Rows from block 9 of the image encoder, named by matrix and row number. Rows with one number belong to one attention dimension. Each number is 128 + 24 x the weight over its row's rms, rounded and kept within 0 to 255. All counts start at 0. After the name is the row's rms in percent of the matrix's.
# q: attention query, key and value (stacked) (encoder.blocks.9.attn.qkv.weight, 768x256, the q third), inputs 0-127
# k: attention query, key and value (stacked) (encoder.blocks.9.attn.qkv.weight, 768x256, the k third), inputs 0-127
q.48 093 [173 148 102 118 146 145 165 116 122 166 150 155 128 157  84 104  85 118 110  96 159 134 158 138 138 141 121 118 147 127 138 126 162 128 126 137 145 102  82 123 126 139 142 152 196 133 129 140 137 133 153 155 123 151 133 147 126 116 116 137 123 134 171 150 171 155 112 167 140 157 165  77 152 102 105 150 146 122 163 147 117 143 205 127 130 133 137 134 126 113 108 125  98 113 146 115 113 120 163  96  82 139 155 140 154 142 141 120 146 143 156  93 157 137 134 116  98 135 111 159 145 130 126 158 114 117 142 174]
k.48 102 [154 141 134 142 100 105 119 147 141 134  97 141 109 106 115 116 123 119 124 133 106 125 132  63 155 123 121 118 175 156 123  78 126 145 178 111 124 140 136 142 136 104  90  70 119  94 157 138 162 123 151  71 146 121 102  99 125  80 172 147 138  74 120 112 154 102 104 133 126 119 135  98 137  79 114 101 130 122  67 113 152 131 132 139 146 110 148 122 118 108 127 165  67 158 170 152 136 113 144  96 128 142 145 184 139 122 172 145 145 114 137 144 134 117  80 129 148 129 117 133 137 114 157 134 124 113 119 119]
q.49 105 [111 127 112 128 136 156 125 166 147 135 116 130 156  95 139  94 151 108 156 163 146 134 148  87 137 120 145 110 117 120 123  95 114 136 114  98 153 144 168 161  87 120 127 110 139 110 135 110 111 144 128 107 100 137 116 140 141  93 128 126 125 165 163 150  75 149 140 164 131 121 115 103 117 144 108 130 126  94 124 128 109 121 147 137 141  96 119 152 134 143 150  92 118 111 155 154 118 171  82 128 108 129 122 111 125 127 146 134 154  99 154 152 129 139 178 192 100 139 152 136 121 163 125 145 113 116  84 128]
k.49 107 [122 100 117 136 135 136 114 125 108 152 132  90 148 106 165  97 129 119  96 103 142 133 146 111 166  99 129 205  90 101 158 124 170 122 118 129 163 112 176 149 165 175 131 108 125 125 164 170  95 158 109 138 136 138 132  92 143 133  96 128 160 150 127 119 112 125 122 138 105 116 154 115  96 118 126 142 150 113 102 148 130 140 111 118  77 116 131 106 131 126 145 156 114 119 161 126 126 132 178 102 135 121 163 124 154 142 131 117 141 120 118 131 109 107  83 122  93 103 158 139 138 107 180  97  83 114 126 163]
q.50 100 [142 101 150 136 112 135  63 122 121 149 117 104 157 136 149 121 118 147 113 123 147 180 156 116 175 190  98 141 164 112  90 120 124 115 117 108 119 138 145 120 111 137 135 132  93  81 119 156  88 193 152 114  94  93 106  93 111 157 178 150 129 132 140 103 156 138 136 147 134 162 130 130 116 173 172 137 110  99 108 131 156  77 125 125 124 103 141 122 142 135 104  90 100 134  96 143 106 101 127 122 113 186  98 135 133 151 114 139 154 145 127 104 129 131 154 131 108 143 147 160 128 150 156 157 132 191 136 149]
k.50 101 [202 110 123 167 142 129 122 115 105  99 116 112  91 143 149 153 119 117  94 116 159 116 127 132 145 128 157 176  86 111 125  59 131 131 145 103 121 106 140  83 117 114 131 151 147 128  95 175 150 151 115  73 145 136 119 167 131 123 155 129 117 131 115 146 128 112  93 153 137 102 118 121 151 116 155 134 135  99 122 133 165 142 113 131 111  86 138 101 134 105 140  91 116  96  88 161  63 116 129 123 150 105 178 130 135 176 138  97 148 149 135  99  66  92 130 114 106 136 125 164 140 119 144 161 178 140 153 152]
q.51 099 [157 145 127 156 178 124 149 140 106 106 146 149 101 130 124 101 122  92 142 160  91 102 162 144  69 163 151 165 155  72 153 146 138 170 136 138 143 132 107 120 155 112  86 113 141 135 111 132 147 161 172  93 112 117 115 139 161 119 152 108 113 105 127 141 132  94 182 118 144 139 105 132 119 119 115 119 149 175 141 128 141 146 137 172  88 166 168 110 112 173 116 138 114 106 130 141  99 111 141 128 136 139 111 123 162 152 102 131 123 123 116 127 105 141 113 173 119 117 159 122 131 133 155 131 110 126 164 122]
k.51 097 [136 116 147 131 152 156 154 144 125 128 128 118 109 121  96  99 157 154 162 136 128 112 135 122 166 139 138 148 126 142 153 122 148 147 117 145 127  98 146 129 157 139 138 141 148 149 170 119 117 108 144 142 148  92 157 182 182 148 169  97 139 133 130 151 156  85 130 149 145 141 153 102  93 147  81 106 163 140 135 132  82 123 156  98 124 116 130 132 153 121  93 137  97 103 151 143 117 139 145 117 136 158 122 116  93  82 117  88 160 135 160 124 151 169 143 162 167 106 165 105  94  79  80 121 111 136 124 157]
q.52 099 [112 156  94 172 145 104 129 114 126 146 159 186 100 170 161 135 168 100  86 109 104 113 159 109 150 126 153 146 137 134  96 160 144 123 144 147 124 142 155 134 147 134  98  91  87 102 117 137  93 131 180 124 126 134 128 113 117 119 111 102 127 159 138 173 146 122 152 149 161 129  88 143 139 123 109 121 130  86 138  59 124 131 157 150 125 135  83  79 132 188 108 151 151 138 107 137 164 134  89 163  52 116 151 113 116 131 159 169 120 138 125 130 159 137 126 101 107 150 145 122 130 113 138 104 101 151 110 149]
k.52 096 [ 94 170  80 135 111 139 105 126 127 105 152 125 101 139 142 135  85 101 108 122 110 105 139 111 118 108 148  98 161 103 153 129 133 141 158 143 147  93 102 109 131 183 141 129 121 173 159 159 142 147 143 115 116 120  99 117 156 159  90 100 121  98 136 128 126 101 162 109 116 119 133 106 137 129 130 142 134 132 134 167 127  99 147 141 127 145 108  97 143 143 132 147 166 127 138 111 116  95 132 158 125 147 123 173  99 122 146 105 144 134 144 136 104  83 160 175 147 144 170 136 107  94 160 199 111 116 108 167]
q.53 097 [139 107 151 126 144 151 142 123 144 111 169 139 133 107  87 156 128 167 146 108 155 150 106 163 176  85 140 111 124 133 152 142 104 151 137 179 125  74  85 132 125 121  72 129 104 130 137 141 145 122 141 118 156 175 146 147 142 101 172 119 123  89 126 150 145 121 151 147 104 148 103 127 115 109 131 110 100  93 128 120 141 113 176 161 110 115  91  80 145 184  82 123  99 141  77 181  97 124 129 123 124 117 136  93 112 133  93 134 139 106  90 112 136 112 106 187 162 161  95 114 126 155 134 119 132 143 156 136]
k.53 097 [156 125 102 134 175 134 169 113 104 136 124 122 164 110 134 176 136 179 123 121 152 106 115 147 141 139  87 124 119 122 161 120 104 168 117 134  95 135 107  75 132 129 148 142 132 151 165 115 118 128 105 127 151 129 127 123 147 114 118 140 100 126  98 114 156  97  81 126 119 103 112 102  74 149 129 138 136  89 115 144 120 128 108 111 136  95 108 112  77 193 132  90 139 170 106  85 159 134 112 125 148 146 142 114 122 155 129 128 174 114 132 157 133 137 116 124 109 152 140 119 118 166 129  99 125 151  87 147]
q.54 096 [ 87  65 118  91 170 112 144 120 141 152 135 138 112 156  68 177 131 112 161 144 133 114 150 148 140 181 112 153  81 137 111 121 153 168 107 142 127  98 122 104 135 123 179  94 133 109 140 149 154 137 127 169 162 149 142 170 128 148 147 136 147 109 133 120 130 139 100 136 112 127 139  91 150 148  90 114  92 151 107 166 151 162 126 145 146  83 122  95 133 118 118 151 106  79 112 128 128 140 149 138 136 130 129 175 154 160 155 141 162  95  87 152 123 125 126 130 105 130 119 156  90 143 140 116  96 135 118 194]
k.54 102 [ 87 103 176 107 160  73 154 125 100 167 158 134 126 132 141 157 165 114 132 155 115 168 157 132 150 125  85 182  72  93 124  74 142 137 139 151 117 170  98 135 145 117 127 132  89 113 112 134 118 143 129 129 129 131 111 119 117 134 102 147 170 116 130 134 128 145  89 120  97 125 125 116 138 102 114 127 112 128  78 159 142 118 125 164 121 117 115 146  95 109 141 120 110 116 143 135 103 128 168 162 127 103 130 132 110 151 122 124 108 129 152  96 140 146 172 139 140 173 125 193 104  70 111  85 134 190 123 127]
q.55 099 [145 158 149 114 164 123 140 124  84 115 135 143 146 125  94 107 158  98 111  89 129  86 121 162 115 153  94 138 111 157 139 125 111  88 143 167 138 170 148  84 123 105 136 147 113 129 119  89 106  76 146  96 197 108 149 120 187 158 126 145 119 125  98 171 141 156 125 117 142 156 111 136 136 139 140 128 105 104 154 167  92 172 179 152 114 118  99 121 113  90 132 128 143 150 138 158 123 145 115 129 194  94 103 132 121 122 126 133 129 138 150 120 168 113 125 107 132 130 159 112 110 128 112 120  92 110  91 107]
k.55 104 [137 120 117 119 155 166 132 113 153 104 144 153  98 119 111 120  94 151 100  90 112 102 118 166 177 112 118 108 127 152 119 147 116 140 139 166  61 166  97 142  99 140 118 134 107 132 116 124 110 138 164 156  80 145 108 146 147 118  89 159 131 158 113 132 141 148 137  70 137 155  66 130 127 182 128 159 110 147 178 115 150 115 123 122 121 134 138 143 120 121 121 122 151 186 116 103 117 110 111 131 106 135 102 149  95 136 144 156 147 126 114  92 132 104 124 148 141 134  57 123  97  96 107 148  78 116 126 127]
q.56 115 [ 75 146 111 165 161 135 123 106 103 104 173 168 131  74 123 141  78 113 147 142 121 148 133 123 155 122 121  89 127 122 109  89 167 165 167 111 134 132 135  85  93 126 140 114 124 154  90 122 192 140 137 107 131 118 129 146 179 147 145 179 131 148 113 153 101 156 119 118 156 104 128  87 113 107 108 128 100 128 155 127 118 110 177 206 136 118 112 159 141 150 110 135 116 109  99 125 166 154 108 128 112 131 150  85 143 142 101 164 136 125 126 115 145 148 117 148 138 151 144 164 101 127 100 183 154 107  93  85]
k.56 101 [122 147  90 150 122 112 190 105 111 146 155 133 164  95 109 124 123 101 139 110 135  94 138 166 124 160 131  95 127 162 135 175 149 170  77  85 177 163 173  88 127 168 155 120 143 140 130  94 119  96  97 103 140 102 129  92 193  75 124 133  91 101 137 126 108 100 110 100 170 156 126  94 102 142 135  95 113 176 121 138 137 145  41  89  89 121 174 129 117 130 141 128 117 121 135 141 149 131 147  89 137 165 115 165 157 129 104 118 138 124 174 131 113 133 124 143 108 142 127 138 106 133 129 131 118  94 112 148]
q.57 099 [138  98 108 139 139 141 146 111 143 138 146 139 158 132  91 106 102  81 100 126 122 122 124 131 126 118 116 188 120  95 141 113  95  99 138 141 157 140 165 131 163 144 164 127 140  88 112 134 163 176 187 121 122 119 118 143 151 112 134 110 149 179 144 100 150  83 154  92 121 132 164 134 151 147 168 135 129 117 149 128 101  99 126 147 110 109 141 132 146  95 109  88 134 103  97 106 104 106 134 169  91 128 102 100 103 116 127  86  78 158 124 122 106 161 148 118 145 129 139 124 122  98 130 128 160 164  84 108]
k.57 099 [137 125  80 165  97 153 158 154 149 137 156 115 123 107  92 117 155 105 147 130 120 121 119 158 100 151 103 113 155 130 134 102  94 173 137 134  97 145 163  91  81 105 127  99 149  70 139 129 132 121 119 147 135 140 112 162 135 138 155  96  96  81 164 151 122 141 145 132 129 148 164 112 139 159 122 145 158 122 146 174 132 125 122 118 133 123 163 101 117  90 164 100 121 140 137 117 106 181 135  67 167 137 113  82  93 118 131 112 159 130 132 136  89 124 145 145 122 116 142 119 114 134 172 108 108 123 126 144]
q.58 093 [148 104 146 142 100 128 130  93 130 166 172 115 144 139 155 152 157 108 140 134 130 125 175 136 155 135 123 126 107  93 121  96 101 109 126 135 126 129 107 112 141 118 117 104 154 151 148  93 133 144 173  86 117  92  95  87 145 165 107 154 128 118 165 132 136  87 133 129 132 105 152 135 152 122 148 120 156 144  99 121 113 133  85  60 161 155 164  75 135 110 126 122 111 123 116 100 107 119 163 140  85 127 112  98 131 158 148 161 166 142 130 166 107 102 111  87  94 126 147 135 165  85 162 147  83 179 163 110]
k.58 099 [109 153 143 134 126 177  65 112 138 108 166 172 128 124 157 127 138 146 149 168 118 119 153 158 126 138  95 173 157 120 124 128 143 104 133  93 133  77 150 133 132 117 152 135 114 155 117 121 118 135 146 156 148  79  98 137  99 154 124 104 141 133 152 119 110 108 109 158 127 131 150  98 132 170  91 101 119  82 109 130 116 143 104 109 131 108 148 114 148 131 132 141 140 147 126 167 134 127 102  75 124 132 133 140 156 109 209 118 171 147 132 164  97  78 155 127 115 107 140 152 142 124 119 146 162 178 145 122]
q.59 097 [128  92  91  88 126 101 143 150 148 110 107 133 152 180 144 152 121  91 151 130 110 110 156 105  81  89 152 130 109 101 120 154 122 123 111 143 111 146 126 124 101 133 105 114 153 142 151 128 174 142 125 130 114 100 152 108  97 137 132 110 126 102 111 174 134 127  98 192 143 125 133  90 134 123  93 121 136 147 112 118 112 154 148 119 125 125 117 169 138 117 132 125 114 125 147 115 148 130  80 139 117 112 146 101 102 121 154 118 124 128 146  91 116 136 141 126 141 140 124 108 123 147 104 129 134 106  98 150]
k.59 097 [149 140 130 154  92 100 125 113 112 126 121 124 138 137  93 101 125 138 110 101 143 142 110 131 134 103 116 135 132 135 185 115 114 154 114 137 129 147 136 133 137 151 134 119 130 103  91 116  78 128  80 104 100 107 159  75 141  84 119 147  90 129 135 149 106 114 142 166 127  85 132 159 126  80 128  76 156  96 149 114 106 145 146 154 123 116 156 149  84 129 144 123 133 125 161 152 122 136 162 147  99 120 161 129  86 109 103 136 159 147 129 129 127 140 132 132 157 140 167 141 129 146 141 161 165 128 125 130]
q.60 106 [121 130 145 104 127 147  98  82 125 136 151 128  98 100 134 150 175 154 130 134 124  87 128 111 130 158 106 127 118 163 158 135 153  90 107 150 122 168 146  90 128 114 136 136 123 133 159 112 117 140  89 125 134  99 156 146 119 146 120 129 106 139 123 130 142 128  81 154 130  95  99 137 136  90  82 128 149 167 151 153 102 145 107 114 140 114 127 125  99 147 102 105 122 149 113 115 137 115 158 171 128 154 110 182 112  84 128 129 129 127 125  81 123 110 170  89 102 117 107 149 159 129 136 109 136 152 177 148]
k.60 105 [146 107 110 106 166 159 143 139 127 125 140 141 128 104 143 119 117 153 118 150  79 169 163 148  94 114 102 118 171 134 166 156 165  95 118  83 129 103 128  84 136 122 118 154 133 106 130 125 188 140 124 129 147 140 157 126 122 131 127 117 133 118  79 104 149 122 121 126 122 134  86 131 140 136 106 118  75 152 124 127 123 141 158 141 158 158 156 217 125 130 107 153 117 136 124 134 110 109 129 154 146 136 141 129 143  76 107 135 117 159 147 136 121 104 159 110 118 108 111 103 120 124 149 117 132 170 172 173]
q.61 104 [134 161 145 136 113 130 138 116 142 106 163 139 137 139 103 132  97 124 178 146 124 133 148  81 120 105 130  95 124 132 136  96 105 124 137 126 112 137 123 132  77 147 150 126 173 153 104  86 131 131 125 100 111 135 105 123 152 138 138 153 166 139 136 155 105 153  80 162 100 149 144  97 103 138 162 131 140 108 147 102 152 123 146 167 135 152 100 165 139 123 125 131 133 116 123 141  94 156 148  89 145 139 132 171 143 154 126 170 140 151 115  85 134 161  95 128 179  98  96 132 127 133 129 135 152  84  83 104]
k.61 105 [171 113 130 124  88 164 122 157 125 127 152 166 184 174  85 126 108 125 141  88 176 166 139  82 123 102 103  91 139 170  87 118 133 146 132 121 146 107 170 151 123 100 160 108 108 129 148 141  98 103  96 105 125 109 120 153 161 119 143  97 150 125 110 199 133 152 128 136 128  86 185  96 111 128 112  69 154 139 116 114 116 117 107  97 112 112 123 115 112 128 106 132  97 111 111 114 142 163 140 107 167  95 123 107 157 160  96 171 152 148 122 131 143 166 115 156 126  92 109 115 166 134 155 114  95 133 110 109]
q.62 109 [140  75 136 138 108 123 107 123 100 100 136 152 147 105 112 119  91 109 133 108 143 116 147  86 102 127 120 141 132 154 140 131  96 129 121 148 121 167 127 134 129 154 107 123 122 125 154 116 109 123 156 101 118  87 164 188 130  98 118 143 123 209 118 132  96  97 117 121  91 139 142 107 164 142  94 139 128 105 121 124 148 115 102 130 132 107 158 126 148 129  91 116 145 115 174 132  88 131 107 152 106  84 123 125 132 124 147 107 141  91 110 120 155 126 157 120 111 118 152 107 111 120 119 201  99 155  84 108]
k.62 098 [146  82 101 130  96 150 152 121 119 120 125 161 149 165 144  95 107  81 139 137 147 167 182 174 112 196  70 137 108 108 111  95 125 132 170 111 121  94 106 140 126 119 112 124 109  99 111 107 102 141 114 148 146 152 154 103 121  96 138 131 118 140 126 170 145 132 131 121 141  85  91 123 114 143 161 128 133 136 142 146 134 105 133 106 114 132 149 150 174 103 179 109 104 118 128  93 111 110 167  83 135  95 120 141 117  90 119  82 150 157 120 117 144 128 109 103 121 100 137 127 125 125  92 130 145 142 134 170]
q.63 100 [130 141 133  99 129 144 138 148 103 132 120 107 144 123 153  93 117 143 115 170 111 121 154 128 100 113 143 130  83  87 105 136 117 137 117 118 109  95 144 151  92 133 113  91  93  99 124 185 134 140 134 115 143 158 113  80  98 118 127  91 135 121 145  98 136 105 129 167 133 133 171 115 164 130 111  98 201 153  94 122 115 158 145 135 178 147 127 134  96 138 124 173 111 136 136 144 126 142 145 143 104 115 131 129 131 125 111 102 106 112 108 129 128 117 109 118 115 125 111 126 155 151 106 130 137 131 127 123]
k.63 098 [110 150 188  94 177 152 105 116 109 166  77 109 108 168 135 188 131 154 131 151 155 106 204 133 178 165 158 131 120 129 112 142 125 136 126  68 117 112 117 100 155 136  89 131 145  80 169 174 135 126 111 151 138  87 147 102 126 139 123 142 127  98 136  88 159 121 141 148 113 141 139 123 123  73 137 164 133 134 151 150 106 116 128 156 161 137 151 134 135 126 115 111 124 136 118  90 168 137 145 107  96 110 131 114 121 115 177  99 166 108 110 111 125 138 147 122 135 164  97 176 136 107 138  99 113 142 134 115]
q.64 099 [114 108 120 139 129 107 105 130 139 109 111 114 136 137 144 180  84 122 131 138 102  81 191 125 109 169  99 160 106 125 120 139 180 150  98  93 121 158 152  99 107 113 118 139 113 149 113 146 153 127 118 138 141 114 164 120 102  81 127 172 130 115 129  97 127 111 142 134 122 123 109 160 134 136 124 116 144 133  81 134 142 117  79 161 169 134 126 170 126  85 111 102 130 135 127 177 129 138 138 141 142 121 140 146 111  97 150 131 151 118 130 133 202 171 123  79 117 106 161 142 108  93 114 122 141 127  85 177]
k.64 096 [122 129 148 131 170 138 118 122 124 119 167 104 166 137 102 117 135 144 121 137  94  95 147 132 128 132 129 144 129 125 162 123 111 133  89 101 145  99  95  94 122  95 167 194 136 161 117 139 146 110  99 105 119 118 146 126 163 130 160 132  90 107 101 118 141  97 116  63  92 131 127 139 103 146 130 137  85 135 116 114 148 133 156 136 132 104  99 157  89 137 151  98 128 143 142 140 139 101 161 167 138 152  90  84 109 140 131 111 119 130 121 123 117 124 131 136 107 100 164 142 158  99 138 148 178 128 121 124]
q.65 099 [147 144 157 129  81 121 135  98 144 127 114 137 150 170 110 119  74 105 130 121 153 190 166 130 111 149 150 142 127 133 118 111 126 134 155 127 114 104 108 171 148 184 136 121 151 180 124 139 113  86 117 148 140 148 133 131 141 112 102 171 141 157  93 109 125 127  74 105 134 122  74  86 122  92 144 107 163 106 176 123 124 118 154 112 127 132 108 121 105  96 157 120 181 133 154 118 130  92 134 145 169 104  88 170  97 163 134  96 126 127 118 133 141  65 128 128  87 111 164 109 100 139  68 100 133 120 153 117]
k.65 095 [122 134 149 155 134  82 105 106 172 118  89 126 111 104 140 154 108 107 115 113 141 109 158 110 119 185 123  97 154 121 119 108  85  77 121  84  93 136 121 153 101 173 134 129 158 141 163 127 136  85 126 143 182 126 133 177 127 174 144 117 119 117  85 155 103 161 102 160 107 164 105 159 120 131 153 121 127 144 159 122 125 104 153 101 142 126 121 100 119 116 135 152 173 152 158  82 124  86 137 107 127 161 101 149  81 125 127  97 144 137 135 116 171  90  98 145 110 127 122 106 109 157 100  88  91 129 117 155]
q.66 094 [ 90 138 118 132  92 149 135  97 144 160 123 158  68 133 115 128 135 130 105 137 130 110 155 138  93 125 154 147 120 144  94 163 152 114 112 166 127 154 143 137  82 153 159 147 161  76 102 144 136 142 166  97 163 135 148 131 126 123 117 103  83 104 129 135 136 174  98 136  97 127 118 137 159 101  56 142 143 158 113 153 126 139 140 131 171 148 161 201 162 128 156  92 134 151 119  86 133 143 141 155 174  65 133 109 158 151 111 148 110  87 123 137 120 153  77 119 134 130 162 132 140 121 145 145  65 124 103 118]
k.66 104 [162 137 143 138 158 122 155 125 121 147 122 123 121 119 142 128 104 109 147 147  85  97 133 149 139 153 136 178 128 143 158 156 150 121 165 144 152 134 134 113 130  84 157 140 154 146 112 152 110 103 153 126  88 155 170 134 148 110 154  93 168  83 132 128 142 114 135 119  90 109 157 138 115 131 159 116 100 103 119 106 114 126 158 133 153 107 152 118 110  82 101  97  74  84 141 138 178 121 106 126 102 109 116 146 123 174 157  67 118 128 106 103 133 175 136 145 123 134 125 163 130 157 130 151 123 160 121 132]
q.67 091 [141 122 128 135  95 170 121 132 173 120 117 132 159 103 153 119  99 135 166  94 105 103  74 112 130 112 130 141 132 155 115 111 136  92 131 139 139 120 114 158 121 135 123  80 162  99 117 140 126  77 127 144 150 189 131 124 121  77 145 133 127 153 132 147 169  92 163 128  97 159 149 133 138 133 155 122 142 126 140 113  84 126 152  89 121  94 168 131 110 177 178 103 110 170 110 154 150 143 118 118 120 159 133 151 120 125 162 118  88 129 118 129  98  90 131 123 135 116 144 113 144  82 160 126 127 106 131 168]
k.67 096 [124 129 113 167 131 134 114 129 133 148 138 121 140 103 110 167 110 128 136 120 124 153  82  86 107  84 123  96 121 125  97 149  96  95 151 178 153  98 104 127 141 139 129  83 147  89 126 128  92 120 143 167 128 156 113 124 105 129 135 139 100 116 105 137 128  75 159 138 114 125 150 141 107 179 130 141 172 115 167 114 114 150  85 131 142 144 148 118 103 133 158 167  71 142 166 130 146 173 134 127 154 105 139 131 109 139 134 113 142 141 154 149 111 110 139 109 162 135 147 102 120 126 127 142  81 136 120 155]
q.68 097 [131 115  74 140 102 128 112 127 143 142 101  96 143 128 145 151 135 145 169 119 103 107  87 140 192  99 114 136 122 121 135 131 116 118 100 101 125 153  87 127 189 112 133 129  93 122 112 130  54  90 100 117 127 152 141 110 121 140 127 124 136 140 105 158  89 157 141 156 133 153 127 106  91  90 120 131 120 122 118 131 138  88 122 136  98  91 115 156 131 156 119 142 154 115 141 126 119  85 161 132  93 153 177 101 105 173 148 147 122 144 152  76 126 108 104 135 122 113 153 157 171 128  84 162  90 149 120 132]
k.68 095 [ 97 146 112 129 159  80 134 159 127 160  80 101 184 142 102  89 146 143 109 111 123 120 133  94 157 147 145 149 111 115  84 114 120 162 116 129 111  94 113 152 149 167 173 159 142 114 117 130 100 124 110 126  99 106 132 165 144  88 132 126 126 137 129 111 117 144 142 115  87 125 143 132  97 104 109 149 123 107 134 154 136 102 127 126 106 115 142 124 145 170  99  97 148  97 123 108  88 140 108 146 113 150 147 119 133 140  66  98  86  75  93 145 108 141 162 129 105 105 123 139 114  89 109 137 150  73 132 111]
q.69 099 [115 147 128 156  90 116 166 118 122 107 137 102  86 109 153 144 127  96 113 143 139 117 134 111 184 114 142 136 172 112 149 130 138 118 108 131 107  88 129 129  79 106 150 123 117  95 157 149 131 142  97 139 121 103  95 165  81 114 138 140 182 146 114 120 146 162 128 147  83 139  98 134 103 141 131 130 140 135  84 103 129 127 124 145 147  70 101 135 144  76 139 124  86 137 131 107 166 102 115 128 153 120 159 191 130 179 133 123 131 167 162 138 148 163 150 132 161 158 123 113 125 162 127 157 129 110 152 135]
k.69 090 [141 157  99  97 120  74 180 145  77 135 106 134 125 110 103  97 131 138 122 157  99 124 138 146 182  97 145 132 123  98 104 150  91 135 105 173 112 102 117 157 158 121 125 131 146 109 158 149 120 140  96 126  97 150 135 163 119 156 113 163 126 150  76 142 115 146 138 150  78 137 114 146 152 142 132 170 129 149  95 156  90 130 173 109 143 123 110 134 107 145 102  89 159 155 137 166 133 120  96 121 151 118  97 101 179 102 130 128 127 157  82 109 132 130 135 127 143 140 158 113 113 121 140 151 124 140 123 135]
q.70 103 [ 86 115 164 143 114 165 100 155 115  77 144 116 158 117 122 141 157 151 141 105 147 103 118 100 139 116 118 135 156  90 130 129 147 170 124 152 130 122 125 147 149 153 120 107 165 115 166 117 197 153 166 146 139 111 146 164 106 127 110 161 121 129 130 125 137 101 116 134 115 139 153 105 150 139 130 125  94 110 126 126  96 130 134 154 125  89 153 126 119 128  73 136 113 137  96 148 125 144 115 138 130 202 188 153  75 115 102 133 124 133 164 100 121 110 177 147 134 101 133 120 101 131  94 148 162 129 137  92]
k.70 099 [103 133 127 111 125  90  91 112 107  89 164 116 152 104 115 105 184 126 123 124 213 141 127 134 101 109 115 110 159 158 137 154 113 125 130  92 118 125 100 128 131 134 180 116 126 167  98 128 117 121 146 113  86 131 114 162  82 114 119 145 103 128 162 160 104 112  94 112 163  85 135 132 152 179 146 142 124 148 145 114 129 141 125 102  98 145 119 128  99 136  93 103  75 107 149 128 126  93 164  93 190  98 139 145 127 120 146 135 152 127 121  92 115 150 123  88 116 155 164 110 113 145  90 143 115 130 126 126]
q.71 086 [150 129 143 104 115 113 123 103 143 107  67 130 121 154 106 126  99 156 156 109 135 141 141 193 118 121  97 134 142 134 180 157 125 137 144 138 107 138 124 107 130 123  99  99 109 168 167 143 143 161 110 161 112 142 159 109  89 134  99 118 123 153 104 122 157 130 136 122 123 133 131 127 134 128 146 141 140 158 117 109 183 104 146 108 124 116  93 118  95 106 141 120 180 153 100 110 111 130  83 146  81 122 122 139 141 140  79 106 103 115 116 137 115 133 112 113  91 131 133 106 126 175  53 119 148 111 161 119]
k.71 087 [123 120 125  94 119  98 172 160 153 115 130 122 169 120 137 129 175 141 153  97 116 180 121 147 122 136 120 122 138 117 179 131 134 120 127  77 117 106 188 103 114 132 101 146 131 117 139 123  91 106 128 127 168 176 149 135 113  96 148 180 142 125 117 125 137 124  98 129  89 113  92 115  81 164 132 116 149 145 123 108 143  87 101 179 107  99 149  99 107 134 138 142 157 114  63 113 112 128  88 140 108 110 112 132  79 143 142 103 116 167 154 140 139 136 114 129 104  98 128 103 152 135 133 157 137 157 126 141]
q.72 095 [145 150 112 122  81 156 154 131 119 127 131 138 143 144 164 131 190  84 179 102 121 127 132 108 100 113 146 154 146 193 130 128 106 102 113 151 143 143 174 115 116 165 117 162 124 120 131 137 137 117 136 129 109 112 138 129 115 134  98 113 100 137  80 140 110 140 117  89 181 108 108 150 163 165 144 132 157 135 132 132  86 155 130 182 168 166 156 115 147 167 131 124 125 132 136 111  75 159 154 128 131 160 157 148 133 116 131 150 129  85 110  82  93 128 156 168 175 132  70 113 127 138 135 147  87 146  98 139]
k.72 098 [144 139 161 107 110 156 167 123 116 118 138 160 142 121 149 131 104 115 109 141 161 137 103  85 158  95 133 130 112 102 139 162 134 118 128 137 172 142 115 144 170 117 142 103 145 105 125 141 166 171 118 106 108 157 153 101 101 135 111 151 119 122 139 132 138  67 129 151 131 134 125 124  95 115 106 163  89 132 126 113 115 112  95 164 158 139 160 138 112 139 150 118 146 104 135 108 138 165 104 161 142 161 165 154 124 132 143 111 137 104 133 105 141 111 142 147 168 132 128 147 147  72 114 111 103 148 140 174]
q.73 097 [124 153  96  97 122 164 131  62 111 139 106 148 132 127 160 127 126 172  97 137 133 137 108 150 108 107 130 124 164 176  97  76 142  87 138 108 142 173  99 105 180 144 157 116 131 142 133  97 105  77  91 117 138  88 117 114  94 152 131 116 121 110 146 127 138 135 135 116 130 115 155 118  97 100 152 113 129 118 139 129 145 141 136 140 170 125 152 143 101  93  79 136 170 148  94 112 155 127 158 146 113 135 107 134 107 106 137 162 104 116 137 135 146 154 107  88 122 125 165 150 122 106 102 121 132 115 127 107]
k.73 091 [118 123 130 111 139 149 121  66 136 148  88 103  89 122 128 138 122 106 141 148 156 143 156  94 137 135 102 123 144 145 155 129 162 136  97 109 140 110 170 184 111 141 156 117 138 139  97 125 107  85 160 111 158 135 137 138 134 136 155  84 128 156 128 147 175 129 148 114 161 103 161 136 131  92 132 112 175 150 129 115 136 122 114 124 160 143 129 142 119 106  80 143 155  83 137 126 129 178 127 126 131 153 128  71 127 104 117 123 107 109 136  97 160 107 110 122 127 137 147 124  97  92  97 111 152 129 143 102]
q.74 092 [173  92 114 143 112 147 127 116 135 138  91 144 144 152 130 116 174  82 143  99 111 140 116 152 140 118 130  81 109 139 150 137 108 128 119 156 123 106 125 130 101 105 146  73 168 106 111 133 138 159  86 118 156 123 116 145 150 124 100  99 121 130  92 126 112 174 104 139 183 133 116 154 162 110  70 152 160 157  91 121 148 140  99 138 110 126 142 100 136 141 167 145  92 126 102 145 144  86 135 157 107 123 162 129 150 103 169 118 140  94 119 145  99 120 149 119 147 139 164 123 112 155 116 147 156 115  94 155]
k.74 092 [124 136 128 140  80  82 139 147 118 140  92 147 157 117 131  96 112 105 154  86 138 124 112 118 166 157 121 139 140 118 150 153 125 146  90 105  94 140 154  82 167 120 146  98 171  82 131  86 136 131 122 137 167 116 134 119 139 111 152 112 115 121 132 131 134 142 146  91 115  99 152 105  94 162 110 132 111 130 151 159 137  83 110 141 113 163 180 100 152 137 127 135 139  71 129 152 169  89 107 129 127  98 164 145 133 138 136 155 118 104 141 135 140 109 133 108 132 110 110 123 139 133 116 113 101 109 114 107]